A small image classifier, trained from scratch.
Model: 32-pixel images, norm layernorm, moe expert_choice, num experts 8, patch size [2, 2], layers 12.
Training: adamw at rate 0.0011, 7500 steps, batches of 256, held-out accuracy 95%.
Data: trained on rendered scenes of toy objects such as cars, trees, mugs and chairs, 195000 training examples, 9.8 epochs.
Rows from block 4 of a small image classifier, named by matrix and row number. Rows with one number belong to one neuron. Each number is 128 + 32 x the weight over its row's rms, rounded and kept within 0 to 255. All counts start at 0. Numbers have three digits each. After the name is the row's rms in percent of the matrix's.
Before each neuron's rows are labels from the 100 images, of 14848, where the neuron reaches its largest size: "colour at peak" is the nearest of a few named colours to the mean colour under the peak; "responds to" is what is common among them. Only what is clearly more common there than usual is listed. The data: rendered scenes of toy objects such as cars, trees, mugs and chairs. In brackets: how many of the 100, against the usual share in percent.
# gate: MLP gate (model.blocks.4.mlp.gate.weight, 768x192), inputs 48-95
# fc1: MLP up (model.blocks.4.mlp.fc1.weight, 768x192), inputs 48-95
# fc2: MLP down (model.blocks.4.mlp.fc2.weight, 192x768, transposed), outputs 48-95

colour at peak: white (96 vs 9.6)
responds to: white object (63 vs 15.6); its colour: white (43 vs 8.5)
gate.514 108:156127105151134109074142100195157189175075122156105086094131124150131185121175175144124115090161134157162115109105153147124181155079101126063195
fc1.514 103:107154098180095103058145046129126105157156139132100126113144138150137168103065130123150082065116157167118133099113158123146128098051156090163136
fc2.514 102:137139198165145122108140101112170153117162118128078111108199182105114110163097128170138128095161207136136151109092128076119128168065135124106093

colour at peak: red (30 vs 2.4)
responds to: red object (39 vs 15.9); its colour: red (26 vs 8.4)
gate.170 079:150087150115130165142088100149154105113070148173165117135109134114079149195131171113133168105152108142168071109108114095128183127070095121094191
fc1.170 066:134062187127127113148121106121137100120122155160164136124085144099124101219150144104111152144140091067088082141153114113172142130160145067109105
fc2.170 072:159119131132089130128122169124097110157128099120139143149165124098106125168104141129160144088168125114076121179125169115128153178183113143122109

colour at peak: black (42 vs 9.3)
responds to: grey object (35 vs 15.7)
gate.626 099:148146138153178127093065120126134193147152099207153131102105074160116114142072161104117165146114130118180143103118113127179112121115155153096123
fc1.626 103:061142072128136164127161121158079168132117098090115137115095194105150118105154140127073095068145153048107141166107112146136145180132102112156137
fc2.626 100:135126105134074134159164082167166140138172157165100096097090123195093124129133135095123109106142109193133069096074063115175111123179194173170152

colour at peak: brown (87 vs 24.2)
responds to: orange object (50 vs 15.4); its colour: orange (35 vs 8.1)
gate.570 080:164151124092098145158130118119126107086160144184126129117148081208089086107099187101148112206132164102151141103076161053128134137134087178096092
fc1.570 073:144176118149153107168157118103146160089134136157169114163186100164093137135055142150174154127176178130160159107125141108131177084110111090141159
fc2.570 078:094068188155148093094134132148108161127111094133094123080107115104121088152152130079112111130136136048155148112150127152135121147098111176159127

colour at peak: brown (50 vs 24.2)
responds to: green object (34 vs 15.6)
gate.671 102:142134102103112147102161131081178157112140149122149131092116128152108172158106153168130143115167123122124150074134125138095126080118142095145164
fc1.671 106:125152126202111116140066139191086123142154133133139112131130083208130129129104126167130146163144163163176130151141073071150122086133144153106106
fc2.671 098:113104127164139126127116141126128117130111129172147158122109128178095164139122137121145107153135166169079187066158184116105145093100085127100147

colour at peak: white (68 vs 9.6)
responds to: count: three (64 vs 32.9)
gate.481 116:137130168180106126114143189134102155152152086138129097211137136083148128122108157120127156132158076178179115114166130160161175103148108185098143
fc1.481 134:140132080115147119169136104103169090082138163163082112144109144111139136129149084184130105081153119133152189114123107168126147109200146088132093
fc2.481 105:100178149111142077098176151095117144160133143142118060230104127080173127134158108121155142178099130139136134117150139101108115153180165090107169

colour at peak: grey (62 vs 21.5)
responds to: light from behind the scene (56 vs 25)
gate.52 106:145135145122128062171111187103134131097148048112185186151137143159112115149137206116140114161135133132111046159132158145103110113138142185144111
fc1.52 104:123098106109176157085146085119125112119096146064105098147078129064084115102229103150086112100103144071091126032090162110135133115117125094139155
fc2.52 112:163167157140086152162120112124090092117130120185183137139091092141142104124097130098114099145104091135077092141168063125154141165147194146129061

colour at peak: brown (78 vs 24.2)
responds to: light from behind the scene (51 vs 25)
gate.393 089:127182132124103033086107068120099099074175181136194150158168092138141120094124119101178130129104127133091168135094187121129139150151143062102163
fc1.393 094:088200185131134068129090037187090073110165113143123159096160132117136115109152102120158055131067201135089129121148190149082108130118151106150147
fc2.393 095:166140142159095111193131218092135185141121096089121094169201097187085103129155179148097150177163120150127072155117111104109158110099122132107084

colour at peak: white (28 vs 9.6)
responds to: blue object (36 vs 15.8)
gate.126 066:107163128154128121104126107099136133173094157136125112125104145186109201150148117138157157119187201136103138080155082129115172101078087151117201
fc1.126 057:128085160108135116078129193157111132099126147148166133152120108179157104121230111114073186128153066123125114166147095174123127192171171173118190
fc2.126 065:072192075069080132103120153116103088114109118081142162125074105175141110103171105099059143212163141052128138129115150128198126126153133143126139

colour at peak: brown (51 vs 24.2)
responds to: yellow object (53 vs 15.9); its colour: yellow (32 vs 8.4)
gate.577 082:105138117197103121187079148160092179099076088124089097107114170198142124143154121101072170104119175155135128103111132135137129188177116127096088
fc1.577 092:104153154150153131140109158096137205154093093061117161081147157145106133077137100118151117096129128148147169149076132183126130128110137118087142
fc2.577 096:133067118110064120117168146147107091062071162170116103129134069111059091139144167095114118159171120102088090129184125123109070141152163123155093

colour at peak: yellow (35 vs 1.1)
responds to: yellow object (50 vs 15.9); its colour: yellow (34 vs 8.4)
gate.164 103:158094174106133102123104122187137111088179084111094129142134130137109160139115096167096172124095127104166185094111137169136140119143143150126163
fc1.164 115:143109135147078137138141114111105102136109143197148145050128120160053096155101198086078099136094141131129092158078111085115129177092137128159057
fc2.164 116:123108120126130126187092085116102139173134131108002137146167114113182155132135147108123131123113122136158164099213090127117125042100121125104153

colour at peak: cyan (26 vs 4.1)
responds to: teal object (35 vs 15.5)
gate.672 101:131113135149169118154117150177142174120165092126151154143162060142085080115106183095131135163128151080162125147128152187080112157081053215086182
fc1.672 098:124111176180081129159103141143068090131055108136126130115140163100138115105137142107128131169091174149138111235129126099151107130130175102143067
fc2.672 104:134147096103091128134124170128116116118163117158175136149187096167055119091177108108088133157107134147095186151147151146049120149111103116193151

colour at peak: orange (27 vs 1.9)
responds to: red object (39 vs 15.9); its colour: red (25 vs 8.4)
gate.598 110:140133119091129137099172141082192100123084131178057125167094115148138141168174142126121129122139098121065169068138137166115089083036100099156135
fc1.598 130:137144148117104126135179124123203146154135115111082127112134134124118146155133167132149095116178118132086162094160153206101134084052105100168150
fc2.598 122:076082119144090119127122131125080100153123137145127117151196173113124099136076101113104180120129177097167110167152149068129177206167145163139172

colour at peak: red (31 vs 2.4)
responds to: count: three (62 vs 32.9); red object (44 vs 15.9); its colour: red (25 vs 8.4)
gate.252 102:107096169138101106145113172226145161111136083123062163179190113154103140165134173133110183167182121074104143136170140124069159144118149151120156
fc1.252 107:156096141134129116129118065159177142126159167106125087141172052113101126147232146108145118187152092118155111135146096148134088135122171165071139
fc2.252 107:120094056096141166108080112098134156144139151090133136121124109151077098081148169127115126138155104116149196135135173129134063140146148101123163

colour at peak: pink (47 vs 12.6)
responds to: pink object (48 vs 16); its colour: pink (32 vs 8.5)
gate.337 110:095103102088095117140131109179133159083110141157077078071139108154102106125172184101110091155141148075170174066122092150054104194104128123122154
fc1.337 098:127089168129105082099110136111091123149149155140064141115122149106155150110048156167131131182069177128090210125105124095086140164144157126152119
fc2.337 102:161132044138118168127090163112132075150104144133104130169142143101139061139131118123156086104149111121088145160130185119116146130068119131158104

colour at peak: purple (47 vs 2.9); green (31 vs 6)
responds to: green object (40 vs 15.6)
gate.614 114:094106092175145157097109175092103128162122066084127152193130099141122178060093093166154100124063134088189057165082134142119106122109111156146156
fc1.614 111:183114124183109133161149174154184143139141060082128154108173116157123106129134148131140099162139106111140057177172117182057129144093067178125154
fc2.614 112:165149197050105096109095072111180121169142201117111132096136113114094177143119134138099135122127112182142175056169129068147139083119079136118125

colour at peak: white (40 vs 9.6); pink (35 vs 12.6)
responds to: white object (60 vs 15.6); its colour: white (37 vs 8.5)
gate.343 100:146136123160092078089152093120160123130091159138125112088146189186170224126132132158101140132123170145152078107065186139140155096103105112130116
fc1.343 094:098143149100129094170121186143145092129082065093119186157130139127134121167149161160094168117153123113095079155156124158090063110170131133180090
fc2.343 089:108100154102078092139142077116100123118112158097135100121095105129172143106206127110109146167127076093113070157076128078153135116138145116118080

colour at peak: purple (40 vs 2.9)
responds to: ice cream (26 vs 6.7)
gate.50 086:160110125134088085150068107144137082126078092094145090065165134201066113160151148093232140139129167145087126130141159167084164133114117116094184
fc1.50 092:095137089121135161121132123108099194166115169140167182166078100111155132055101172177090097117167077165158149145109069115154107084132105119135128
fc2.50 094:092116105093131122101101113076091103150134115163145171124141160084133101169106076102133142120133107101103149128152116141185206169131156124092149

colour at peak: blue (44 vs 4.3)
responds to: count: three (64 vs 32.9)
gate.692 091:101139176121097098144124055153118135070133125176137139138105116157169192132161141150137090142109118084183083156144124099085083089113130059107055
fc1.692 087:199124084157124142110166145136143144167156133107114062116131135134086060166091086108121150090152123135084144084105085158153148155109157191138204
fc2.692 086:145093081135123127134118155183132078144142103181173188110084114144134117131113097106105097133133164128100145155192153153142195120115138130074096

colour at peak: yellow (80 vs 1.1)
responds to: yellow object (79 vs 15.9); light from behind the camera (54 vs 25.5); its colour: yellow (51 vs 8.4)
gate.335 108:130129175140073055157140162157146180166153160101130124105143141188093146104138142140121145155151183134115122078129115158101103105140111170081179
fc1.335 100:109100153099163102141135134140100101163117109170148186201148064096137072174136163076104111169131075128157091121169132140176163113164145167120121
fc2.335 100:129081133085083128105156115098104137103120174104158139176077118066198112135119066107116122130144051125132103128147084178136131058164072108122148

colour at peak: brown (81 vs 24.2)
responds to: count: three (60 vs 32.9)
gate.609 101:081116087137109120203113133128084117084128067106102174144080151143141124172073111116133120113198093086095132152126119218128147162207156141155109
fc1.609 106:154099159102224164086133156149164138162101149116130087082178121131142164110127107126122153120080142145147127135196124095081109104133118162123168
fc2.609 110:163039159106096165123094119107083103107130155178178134124113074153118086153121088079106171125139118093073136173156080111113105142106157163152118

colour at peak: brown (73 vs 24.2)
responds to: pink object (37 vs 16)
gate.579 136:113096106210137127167160146140078145117085124106134096070120190138160160119142124128117152097139180126119117160135120190110136171145090072096107
fc1.579 134:109127074135145135111179162119119131139105147169108134122124150154165162128104107112104135075124162160120130125168111122158126126120124118135107
fc2.579 130:121137144047086150121143121094139115102183174155092148152130074116132138159116160108141111169136084181146051141165125079090152140118142161158124

colour at peak: brown (56 vs 24.2); black (30 vs 9.3)
responds to: light from behind the scene (72 vs 25)
gate.97 125:085133121157094076141124101113070151073123109148145122148218102120131186118103164094153102142111133109104149119149238100081158163125151107059152
fc1.97 121:080111071148106114123135151144068114077111116148134121111167131112124163110163154104155084127158109123103144113132186069089173182077147133089141
fc2.97 111:094142154163147127156089085138164103107102077108202181128146152162124153164111142156146126116128136140182153182153148152137166111134118076127067

colour at peak: purple (34 vs 2.9)
responds to: count: three (61 vs 32.9); purple object (53 vs 16.3); its colour: purple (32 vs 8.6)
gate.397 074:211099159126083079102125098143221113091107116107128157127183135193104139189163153115146139168121149149125065094154136124066093130103147110107120
fc1.397 059:170113152127094159111082090138115139126162100143066133075104164148095077138123134155103101090104113089178101140136102074152083119136123076102131
fc2.397 063:125152079200211168096143141083147120156123163150112145067090125151164100126137186160122098149131074141170148132132099066132188182113092123058156

colour at peak: black (62 vs 9.3)
responds to: light from behind the scene (57 vs 25)
gate.209 107:167137121145099107119120106134165122125133116156122099139083162159140152175152151139136081151124159133133115066146175176126124156137129069130152
fc1.209 114:064122103093155148086081187117089146133135139167142145186097098125195165075082086118137063152081140140202048096117109134165131123159112138167084
fc2.209 118:139145144156170109147130108128167085075093104160142148139073128117177180143104127117134112110119099187142079157135137190145119158151163079129026

colour at peak: cyan (45 vs 4.1)
responds to: teal object (36 vs 15.5); its colour: teal (27 vs 8.5)
gate.327 110:142083119136140102145119132143144115153105133144039094086110170114154165127127170176075094186147113087144145138182142121121107119124168104107161
fc1.327 098:139083114125157106157100171138137170091081117135141160133146156221154169153142154091077107110152117124109044135171169142169127118116201126118127
fc2.327 106:122079164122145086121176069101133166123122158109114096160120091128145171072149133110103187176149140177153157113106122171136144118193106114110213

colour at peak: white (27 vs 9.6)
responds to: light from behind the scene (53 vs 25)
gate.70 096:098159104131163167183134114138150102079102107129132158224144119103134132132116100142157181128206091138135121164111191151153210108147108170086152
fc1.70 097:103139099128135096168138085183102145087120105156115202234141146101119121194122149134163190116223073113127157147105170104130178119173129101088128
fc2.70 097:146133159151149118121119136090127109146104071180099075091098122130193099160093126118114162127113131061151108105086142118130116125134114104163133

colour at peak: pink (38 vs 12.6)
responds to: count: three (63 vs 32.9)
gate.188 073:061153079195105152098092108151086133131110099100148151152144088123082102133182126122146181123145107102154171116159117145140140104139090099099255
fc1.188 079:199137117151094076113156132130154152111109095159077100133125096125198139162084163168096136135112062138139142176106104171118076138146163108109094
fc2.188 077:130210129093094150153108176112095146156124157167149175175113100167131065136128132106050139177086139163099167138147136130107152113155156213141114

colour at peak: green (31 vs 6)
responds to: teal object (45 vs 15.5); its colour: teal (32 vs 8.5)
gate.409 105:142135131132143101136083074143112160107168149127086106100163119140101109181153153158139148171124068108177163156092132112128109139146189061103191
fc1.409 108:157172109088109141141159080149112161115108103119153155065149112161072077079160123158127110033157127190081092162112136130141160202125111077147094
fc2.409 111:171128166117134109142168152147115160117126162116182105089157064152077132092167133116151119098127126222212095107088070142118142089163128093114153

colour at peak: white (79 vs 9.6)
responds to: white object (43 vs 15.6); its colour: white (29 vs 8.5)
gate.90 092:121112114166114137118154152165110140157120111120099094136146148144151167174096087188127117131129128145066167109170141127090193166152069123118143
fc1.90 088:150138172128096158190133174078163074178126160103150122148132145154144070150186128141092145161167081131124122196176102154151113099071162173106108
fc2.90 094:068116089109074132135112143163067105116085134083121167184091091102126101091150072062081146128128108087115090176130153161111197106157170139094157

colour at peak: green (29 vs 6)
responds to: red object (45 vs 15.9); its colour: red (27 vs 8.4)
gate.256 101:147125125150091130188189082181159127172146128076091153096143111164130085114144098120126102149186127149111139123083099169088161105121113157111154
fc1.256 103:119152146149139145163167106127104085120120096128085169114130095089177165134152092079107058087138086135154110115096142193125158128105172075114071
fc2.256 097:122170119107094133156114146110126140103143158140111058124125143124131156087138111163082133166119140139182090083148086089143124053142134136137096

colour at peak: grey (59 vs 21.5)
responds to: brown object (35 vs 16.2)
gate.399 084:097159126168194103143121151131122086194100170166201154193095113153132136131176162143140179117198158177183091153149115159141123108096098112059144
fc1.399 074:112139191127166151136081177115184086200117123109107137158132114153135126109163137180142179134161169150154091177094116169156102062100094133084162
fc2.399 086:144162089150137133162077139139175134103143196098121127087159106162111142144147122107125038151118154122090129124154132143076133098161155156167176

colour at peak: white (25 vs 9.6)
responds to: pink object (37 vs 16)
gate.511 097:121157197090103119094089130146144099114179167152177144115122104127099128177132140082144081146091113124090112047143144105124129103119131143155125
fc1.511 096:091154154111098119141139110122141170139133138161082087113127146131123098096133136153069120160198135170123150131129105122171155146137103138111125
fc2.511 099:115132141118137135076096160137145097125103057123175112144136105119134121157134130114226171138121116139090128076122137122117107126091140164119112

colour at peak: blue (25 vs 4.3)
responds to: blue object (38 vs 15.8)
gate.105 107:123139153083107142141163088198084109127128106148116190126101126062093102117150105146151145086143149152102108129122153122098179103129112097143074
fc1.105 113:139126135163131146058127187042117113115150142089160067121094135166148154129137126133072127151072118094154134137100098139127091137114124131139137
fc2.105 107:124132144171107083144107091126127127150140118167122145162151116143121118118106141117142127150165133179115147146132108114099127086149154122088117

colour at peak: orange (29 vs 1.9)
responds to: orange object (38 vs 15.4); red object (35 vs 15.9); its colour: orange (26 vs 8.1)
gate.306 089:158158096104123112113047124092145189167172113162137117103172063173081192145180171109134104183158119145090141063150102106120144094130145136096163
fc1.306 078:094147162125120156172213133185116081138082141120092140177077173132155053100088143173103088071106120098131127190122113205160136126115150131143088
fc2.306 084:095145145103126125118157116145033095107177134148176110138106163080128110091129129141133127131134134142118154125072117101091216148114128109062101

colour at peak: black (50 vs 9.3)
responds to: black object (33 vs 14.8)
gate.523 085:182112074179126108117140135118196171141119136118095133104110135185123111172089122182133167142192102131136156138139099115109110069108109165099184
fc1.523 077:134165111145058148086132151170083098102161183130158089158091118136109159110204090155111134178128166140059084134113118131112090069078115140103114
fc2.523 079:182196163088099158136170139116098132155154090141128134176134111147062185164091160125141143119175140160127105099169135171117177174113150133092074

colour at peak: red (26 vs 2.4)
responds to: white object (37 vs 15.6); its colour: white (31 vs 8.5)
gate.159 116:129092129157129130169122106204110122166093174162060101084133121138130134212096169118071110191177110112139157139167101112129111113106168095095164
fc1.159 115:148145145129155096096130147086145128182158198092178098115105109112124124080123097180148168146072203146143177101106097141111110063166063145125138
fc2.159 110:128117085093120191107057173133128037121144053115110179116119129143086138162111108100119124073120152053195142171132166097104145130094158146137140

colour at peak: yellow (40 vs 1.1)
responds to: yellow object (43 vs 15.9); its colour: yellow (31 vs 8.4)
gate.198 103:114143084075106150094145091113184151155124149136028135137091137133149111130058143154133092093137097135126175118108091100149148106107127124152124
fc1.198 107:083100137128121176142113112121082084101133138080186121122059153095108123136131062147105106125102150120107156181132134164134140142166138123183071
fc2.198 099:135129118101108052136167093121096176141176170162127115161132132152069191124118145166168122150098073157153114118162092144121125066163147117044153

colour at peak: cyan (46 vs 4.1); green (34 vs 6)
responds to: teal object (65 vs 15.5); its colour: teal (44 vs 8.5)
gate.219 109:184104091158099076100130103176167098108114110159165112081150136198077173176110180151066156183166184133130031103122127113132090111105129131093133
fc1.219 107:151126143102138111198143126141144138162111066109135211195166161129118114105137145088124123034184108131134090114099164125129137121177111108127196
fc2.219 102:137158165193132135139098149170079176146133150145147134196093111105138169080110106095158113130142092153116129154126124155132109172136156152090048

colour at peak: purple (34 vs 2.9)
responds to: count: three (63 vs 32.9)
gate.415 108:126153118135115153089132185130141110111123144159102052150096129115192130124140171181129125121119130125180148139090115144130084180103096083151087
fc1.415 112:111101116094169108165104126125111193158133154079142179139119162082119149113143104088109101171103121077104082123191205127129144141177166140144165
fc2.415 111:138147136133110126121139090122155111103042121169087145081080093120130098126121087132118144075160083105111095093125142129181117137122106126149032

colour at peak: grey (43 vs 21.5)
responds to: black object (43 vs 14.8); its colour: black (29 vs 7.6)
gate.142 070:106142152160174159115158133156078157158147148059168145171139131152137158079205095134148129111138161121051151180107117123101147127176074144122152
fc1.142 065:104119129151108127139097116124142158131131126139079160117140163071133148144042166071150170170158110162153116128110104045092098222159190148091139
fc2.142 072:153116065191177158184175083123184175171144101069144161179169153124127154080108179157138117145171147120126115154119105116138105162116135111106112

colour at peak: pink (40 vs 12.6)
responds to: white object (59 vs 15.6); its colour: white (35 vs 8.5)
gate.234 083:173170137116138110095162063107107100074102159178177160137115107139140111115054146081100161106121126169142087100080144113127155117189101065152186
fc1.234 090:116135151073136096133160109191145090117144080117126189058159134153066119152111129102099158142108120110111134093091112137114146083129191086181174
fc2.234 093:114124135121077098096109163154108100154128144123114145206113119084156099156104053104177148167119099145138140168174157158151190142152137143092136

colour at peak: white (71 vs 9.6)
responds to: white object (56 vs 15.6); its colour: white (38 vs 8.5)
gate.612 103:070124092169117157061122137185115117136121132146069101126119124126125165097149148182142142104160166158175171179089094126154160094055098172097135
fc1.612 103:129141093090149167192150163120089113088168132169109136193083115098169110130092186146129146148147061109166173185151111124168116140099147122073099
fc2.612 103:132129097154164141123133167129092118142152096122163140189074075091170160136158159095177115197100117068135128158140133133067114097131165130063132

colour at peak: grey (55 vs 21.5)
responds to: teal object (35 vs 15.5)
gate.386 114:104136184145123066101085160142122128138117080152162160152107094092132132171156190100185122176092086154098080128160120094154129106155151143095163
fc1.386 118:135108159172156102096157200113078141174147123069130184128174144099119151137101150079136172104123111127112128073135118117153141072179089174139166
fc2.386 115:084113107149068148159218119159060131112133132159131123114146120155082107100139116123117153088167132155158125165133060124094176066105094117146168

colour at peak: purple (42 vs 2.9)
responds to: purple object (73 vs 16.3); its colour: purple (48 vs 8.6)
gate.294 096:127166136125105130196130091163143163172135128136110176078166073182100089106071126157131108112168085202144083115055089142119153177149125119109109
fc1.294 110:162114081152098127093139087102078131116124096063102199080126117122185139135142095178103112135097061125140143158111113159150157147126161059130127
fc2.294 102:081135149102151141154080153103104141064154107191129100155106201073152127081098150125090117133154147124144100093144157152159157151119118142172085

colour at peak: brown (63 vs 24.2)
responds to: white object (34 vs 15.6)
gate.298 092:195086124156105147124072111084158139115108159130066101152166155158079136154103093149160176152137100162143121121059130140089141173154122102119148
fc1.298 090:146117123141129153143078080104139125189106149155076137130151103149114140143109107128121173137136110182174108058098152139099146176154119098116161
fc2.298 094:087093110171111165185138111136080113147145146098176151184109179104099132095123178127107103132159116175127110134072124175069157147135132115148121

colour at peak: blue (29 vs 4.3)
responds to: purple object (43 vs 16.3); blue object (35 vs 15.8)
gate.81 097:152142102154165161127142140145113101171093184150191139082123110115119166171176119130124158126165133115134090121142104135183146071106086112118165
fc1.81 103:066112153148106154140111133161167111158133086149103125138110121097113093123150152126121117143175116083112126075132100143099132099111122194108138
fc2.81 106:144080123131098070097122144127108182058099198108201135157103098101094173148144116088102160171152154128116108160132082142127081096181112103128121

colour at peak: black (34 vs 9.3); blue (28 vs 4.3)
responds to: blue object (56 vs 15.8); its colour: blue (44 vs 8.4)
gate.597 106:128147186161142145219134130152084171138150122131147120161125204102126196152177115147089197144184115148151060160178124135117190106192102179092117
fc1.597 099:101126185128143153120089136135112101087157149142144066187082123130112116196153127134141233163145165118110143167147154100117083148097115155093139
fc2.597 104:152090092146114135122186168056097088099082192128152154135126129155137102112107065119121114124115134173131146095121139155171120169117147146119150